A small contrastive image-text model, trained from scratch.
Data: trained on dead-leaves pictures: piles of overlapping shapes, 72500 training examples, 11.3 epochs.
Rows from block 2 of the image encoder of a small contrastive image-text model, named by matrix and row number. Rows with one number belong to one neuron. Each number is 128 + 24 x the weight over its row's rms, rounded and kept within 0 to 255. All counts start at 0. Numbers have three digits each.
After each neuron's rows are labels from the 100 images, of 14976, where the neuron reaches its highest value: "strongest on" is what is common among them. Only what is clearly more common there than usual is listed. The data: dead-leaves pictures: piles of overlapping shapes. In brackets: how many of the 100, against the usual share in percent.
# fc1: MLP up (encoder.blocks.2.mlp.fc1.weight, 384x96), inputs 0-95
# fc2: MLP down (encoder.blocks.2.mlp.fc2.weight, 96x384, transposed), outputs 0-95

fc1.50:106157140176132093161110140062097131132116128143097163116109164128108092135144125122110113147110070134125138155156104103101101153102153115109111109127133118110124136112138115087127128169119188134107112185137113102108152097157108111158149142118151119115158119137136108142086170125132100126
fc2.50:146109129150141158129110116126124123140138159173148207124078088157127112168131122146144200133171140150111116113136113136158098119129126170143142127119132111101132100110140115107097105108127140114121126118137158119131143120127122134111091089143106116144136171072069143106119105148112127154
strongest on: vivid (86 vs 14.3)

fc1.361:106164161119154132154116156126135188163101115158157159173140135132120149133162156125151136083135106174116155165136148139131104121130114147122160141169120095107111129102104117157139090081112139143109170152146135102146132146130150098105138156135179087155132149143135113157133150117094116129
fc2.361:131054108197124155138099142087127158102112122154114146137133141113109116111134152115145177103145131141140122096130116155139131123127115148145131134145090144097120188118088138093096100184129116137159115110095167120113152115141119132137073134130129125133129129107100148108132090109107163142
strongest on: large pieces (61 vs 33.4); grey (48 vs 14.4)

fc1.55:197137159148114098131141127132114093080116118119130095130147101120188127182064112129111136117119096089117132151114126100129128110106160150107118110114165127129143119106193116158143133133146160151149131123125084126091151153127120103115116156121112154146146139139089128097130148142101105121
fc2.55:122142100113114115103151136146132141132114097098133125153097093116109151158180131120109113127120133103053154136138125100098116148104141136153147126067149112139135135108125134096178076132119127137144101138144121140102106123085119157127183128115151126125181119156180144107148146143098117156
strongest on: grey (98 vs 14.4)

fc1.255:138146112135064138176088121107111133135132126121157118141112120131195129123154147138123127119097141161130149120110165085130129122106119129118157141056137138121143123170112114070126149098130114136108139144107121114113080188121136150086155148091130121119102135161134136136140169156132139146
fc2.255:091103131110098103095151121101174113125132197102117133151162127142100115132134121089103192112130103138091129138073150099149132172097130153133132136099131082125148125129133139142148116139111124120164108124123151150106126111131129110085107164107147104085096142146152141090132124093137122154
strongest on: cool (34 vs 14.4)

fc1.79:110115119137094102132144140112180122122028135073130142119109124108112152121167109136136131138093162144125160136119097143111140117125122132124134096095151133168145093127147130154129134125136115110109114078144136133063132151144126065122126101115127174127143138121149136160152121123116141106
fc2.79:091147136086108122105106122105153104135145105138132133090143112132115117107129129126118068132172139156138124145154124143113129143084124133100103107158177129176099108107115126108143127143189127125112142151143099133138115135119114106155123141161097207163112126118089127129145117181159155138
strongest on: large pieces (65 vs 33.4); cool (39 vs 14.4); vivid (33 vs 14.3)

fc1.71:122144142120110142148110119090143142154132145182139120102148086129121128119157153127131107122149155136116091150140107155103124106123094078149161096150108130115096154131160108078175114126107179156123150116130176162158154099121158080132099160131124069116142114151108135147148121136128129138
fc2.71:173111087177089161135133130141075160112149121148119147139099129147132151141131096154131164128153141137073075134123113102133120107133117133112123153122169108089131138113146126107108083133129136167152116075144136120117126112106144084101110135117134086125146082111104167133159110117129124166
strongest on: vivid (42 vs 14.3)

fc1.168:118124153119095103146149105086204095143090131130111118148104094138131161146135157150099108116132132126105133137158131116090125138134116158157139090090159162166157104152136188149141128106143118146143128155151098122114077126136137088146193115151151163124105141132124124132122128141111145123
fc2.168:124093151133095158112108085127159091095108085132127102099164123098090110176196168136165080146152156164117158107141114122097135162106133132134131139134149113132117135083119147130136092150125123176127138127116128172148110103127096129107140137151120151122121117123139150118154130149101126162
strongest on: grey (42 vs 14.4)

fc1.118:110139136118144093141116100061144147102143117158143134139150149154114126133096142142163081116147056127138120144113134086103127125139168134107116083109105134082118139138112121063111120150110114136091109171149110144101117144119122171112110124135169125123140126138112148114100168128104089138
fc2.118:117147130124078107120114102090118100145175113131186163122137147117117104127162108131114139143145134149106103110117110132125089132081087163097124108142154107129082162104105082091125102121163146154090122152125088140134104115139095171138138125142139130150154140097119122161134079140130129099
strongest on: vivid (42 vs 14.3)

fc1.323:128113179137122147166121131079133162127112122142093158146148113131108113126112175136119132137129121134151191132166155118113124128114133136158118145162114127122086130120101103154145117082128137152161113125136101133162103139069141104112127150135183119153146125114089116165106114125173072153
fc2.323:125139101170111147131148146154115166139116142153104146105180101096155153102109125058128134114139095152140108117126126117141144105180137125091124133115115165102163141131126132099076167168124131119130111114098179076106125153130149130151134107106151088109141157116110122113119119128171148131
strongest on: large pieces (60 vs 33.4)

fc1.262:133100120145122134099141103043110075116094115151169104157148125136130119129140115133116173132111119137109128117151112144129120156124191124128130095108151159209166145135143112089130119146108114141147129131109154115099127113140133084154128116138109172116112157153117131133103147112097112117
fc2.262:131146136143109107131130134123128115141140153121192171096189111123101135190135177119128120134164140159091140161132129121134109103091119129104101123110168105149119115118129125144081144121096086130113156170109126114142137134140084097150143089126120099118118166081084122122117128117125146110
strongest on: vivid (87 vs 14.3)

fc1.197:143123127125126112151116112130158100132137097120117108133135133118156131123122114140126079128124147123112121104134148161119130160116143094175121121050159107149142103109171152083153095170143174057120118154149089109149143086100145132105132100137098120085149153159122115115137099127127117146
fc2.197:151151122092141198107145151138131106122141165113158131149100122153119121163145178151154107129097078136120168128140161104169108137153146091134162119111133125130122120130111145114098208125110112134093143098135171135117158098123111093127131116129148117134131154123114129121138139067111124133
strongest on: large pieces (74 vs 33.4); dark (38 vs 13.7)

fc1.271:108130126147152070143122156120132121112153123154139132168142126085122131143156173089153164121151125162126144099113175127132102147138146129155163141135121135108122146164159086167125113093128158148185131143141133090134078186143140098132102124143116106134093118131143130155139099159113108152
fc2.271:148081140167093139118156110091110157104150139161131104152175172127151107132094064131107156089121103131122146111150132169155174134136101131095105150182140145120139103124141113111134107146107133139135154086098161140139132125129118129136136139101152163112139124145095099143109091162149126127
strongest on: grey (37 vs 14.4)

fc1.257:141135170103156160167149146156178146140106166128139137116126103145142173160110124112145126108126079147129135111124160114155146128136128163094148098168113144095087163125115124132124126116057107120168091140122114107153107124164153115102104140124117119138144096144093096094093113137114146143
fc2.257:073130179119133110112125136100133163136115097113124129120146157101129126148091142137141117108151121112104092114138130107062141137131097114104121134115083164080096152117112106094117133151101112120146161111097145129133131129116102126141121127139100151081119094077092133155144079136096135080
strongest on: grey (62 vs 14.4)

fc1.181:114115097114119102137158093125122180176140110163136126131146117127123139114148109137128129137092156184135156145126150128170108123147116154125153148095144162133116152127111105126137096109114179128172125129163124050111104116139120125091116166118185130108102132105111121179148144123113127153
fc2.181:129080167124125129124096141113121127093116130171090092147112120136108139136102145162130146102091140118090134093148127136167126118113104143132070151144164145114140129141125094097111088147096114157155146092099167147107160141126136107112101105101116105094154097129111191113113157116119124103
strongest on: grey (34 vs 14.4)

fc1.185:180103145116090085178101093119118130080121096094116110145134124119086116198151117109102163143114136123109151122141164117121132149090129117088125155101148122111141124141091104083125176112136112136148101121115131120098128168138148140134145092153165137110120120106131160130138134157160136120
fc2.185:139132154142137116157154113124112142154131144158116097144112093140119121109152113173104122088126133124061166172102125121149175179134149109131141152152110112132145141144140166130144118097130123140138083135179119128126132116124178131099114167154180145126167146164152108136147174112121138123
strongest on: grey (57 vs 14.4)

fc1.311:145098147130124173138128165127175169133140117151147142115080110145174150137140121152077094127131091078168138140156170165121145129137112090089169109096140179134156119147092139120146097107139130146140127116130122125144129111128113140143141117130168104105115125171128094130171119133152136151
fc2.311:125115107159132144117082104099153066110108128110103123154130117130122136078182131164146113131086090075119137093115132107158127143152122181102155143109133097160166110114136167125122109158105144109152082079140134110123148134145144163100118146121160105138135101125138157126122130131111115126
strongest on: grey (39 vs 14.4)

fc1.363:170116142119126128118087122107133083148140124155124174130088105125156118159069120118110090131120125097088129120107082108113151150164160140130113131108128131119123119130162177115141068104111126138146114151159120146120145106118115121108122085147114136126131140176171124126161180127083140104
fc2.363:146127133165086130125155117146126127127103130126132075114066093121126120135159135104150161116131114148105140101108161131144150155141120090119126121125089146148131127132110149092115102170107119146164153124160121107101092142122146151151163125128136120110141085171155137117162184123070177141
strongest on: large pieces (87 vs 33.4); cool (53 vs 14.4)

fc1.36:124118107129126146107141090088184073122130116137140116118151099127184154135153131148134120131112093149138121107122100132131128144124132156104142103111131156117162135089177117134112058097115129100135107141178144094118107134110149130107191091121112125118147140149125104139113116104077101135
fc2.36:145148103115079145127186120126156113140099087150139137144125075096070165118127163091118125103120117170112171116120170098144118128152153125106110125114163158158128127115118135068124088141117097174136115094124125126126110131106120117164162105117113130120134139155111157117156111123125149137
strongest on: large pieces (79 vs 33.4)

fc1.37:136141142138139094155146101109131150141124116123146173141098086198124094151119176091115094129117119145168129152119116095124119143150114107159151086163083111133082135149115166132152137159126149120119117100124104108132124142136130137124106135109165113120108121115138122124166157095184096170
fc2.37:114165115160104139142165114186134077124158109149117125133096093114149153115160136118146121125105113121128126119125124196130108129169121106117104123102173142110164103123117126097094079133121131095105082094121146092137138156128144112158133082109126118095149161097152146106110117113098137121
strongest on: large pieces (79 vs 33.4); pastel (54 vs 14.5); vivid (33 vs 14.3)

fc1.238:160091130148119081134140148134143123088118099148138141146116118110125157152121144152119113155122126096126191125125113117109130151143228160124100128173115136104154144088139125120207095149139159117119125096120119141128118150115156161114147104132137147130101156156140126147121141148131117118
fc2.238:175119123119137120093124111134155107102154121100178069099126071102097096140143141110149073114125158134097131104131119125137125157112087110126124148141122098117081107137121136128157129110102149142136143115108098141174139146153105159123111165140102115144086145132160116134121172154096159149
strongest on: vivid (93 vs 14.3)

fc1.295:104096107132075122122113130111125105107124096173169112167127147151164138130121136104142120146126090176101118149108095146120134157163131142124173102141156122076133128111143100137157095128120138130157144128167137103131124103118167173129162070106114140152155135124136150170113135096095127102
fc2.295:104139130130097135138170111128159105138156136125166179111136108114104122079116150125126143112158144161071140114091131156152106134112097134098114134182155132117120092133116144093157103101145092130128090089117110105151110139135128133158114132108110161155084100121082117159133123150101145166
strongest on: large pieces (74 vs 33.4); vivid (71 vs 14.3)

fc1.322:133116137130135139122134162160148136128087131110113151138130122117145153141158117165114126147065142126114170145142143170109104102125226129121125093149140127183082120108116124141131126131148143137131112089131077102087122129126150088153114136114126110091154102114113091141153153109124120123
fc2.322:123114168110114116167080095110161092120136133120155152120136094107117131098129105128153116100130151158128140102129085136123094130084095146122135153161138113166086094137121102132190099096145142161102139094106121145131129128141102158113118144145112158166094136108081114130100116170115119153
strongest on: cool (54 vs 14.4)

fc1.31:118117149121124163127120078137165069103110133131123113162102141160151123099186123135137133092123132169127105136118127201112132153132115136124127109088179134152138129138122159156140054144142176160140129121141125123108121087133144136129124091135097114134140107131161135133140128108091113114
fc2.31:101160102147101164120140135126157127139109173137124126124078112144058121075106148138128136086140123119132156143143132154125154136129172130139156122137127134146100132143100179113108133138111117116096128118141144137117112145109155122212069145106147126112088120154088135107145155133125141143
strongest on: large pieces (80 vs 33.4); cool (33 vs 14.4)

fc1.297:131128152133127116138114136135105172129135121097126210145122111151093094141139129126095117137131110108120186104181117099128129126126108111129118133136092113157150107127134150081143150144106126154104115144100136123146149167147150149110116148129188123084135115150098141132202165141149110118
fc2.297:134137107167079136133156087112153111133121119130135150102097103114163179108132123151075142106100096118152139102124157145137117175125130147120115100137129153158155120109110187127154102132138097108118080137153149076101113150115115131136143133120159108132142149137174177127144108108100162115
strongest on: large pieces (76 vs 33.4); pastel (34 vs 14.5)

fc1.93:157119143146128102131093135133149066094119102085099171174078100144095146130117177109146115139096123144094141124110164102127086108148088143144137135124142120124101142124103101117103158131100194098136127143148099137112112117158161117121145117138130136100150158117136121160127140101122129095
fc2.93:145133100159149112112170127058138126112113116133146176157121137139145140097102099130112172098107113115103120143100119137112087172096117156107161138111118093156125115081109177153153149154155145081147115113133144123142154108129109116116105178106141100147118149128146125118109089121145121157
strongest on: vivid (95 vs 14.3)

fc1.199:131090139118095124116152114109165160110095093150139138145115129113114139141104150137176139131109148151108174171138162183115108121160129129108186127134117130119136176097121104143149118097112155091164101160107132134118113165131133086149127137098169133162148128137120173154137127132149120170
fc2.199:123103073164132144107126154165149148123114107170117114150102134156140124129115112128146131120125083089157124113120152166153128117194142129129141134102100142157151169130131136107120155174140116089139097109163131115095151130126172104136135110102180142089132110151140149100151126080149145103
strongest on: large pieces (79 vs 33.4); vivid (51 vs 14.3)

fc1.313:102136137107143174142104105143140146119100088075111144154121164109118162117124140101103097104123093156105142173103170163135101157096130150111136152127139153117117168143107096123144171149118130113112103144138106101120101184121178121125119117119108124108170099131142095108095090125134111139
fc2.313:176135123088134118130123154116121153146108174143113124170179155132141130132103082134138120086091096092126135141154126128094180143121160100134095125135091132087105164134115109141106148152130138162114157139129158119106160118149140092135087121136159157119106123136097151127144103097160163097
strongest on: grey (44 vs 14.4)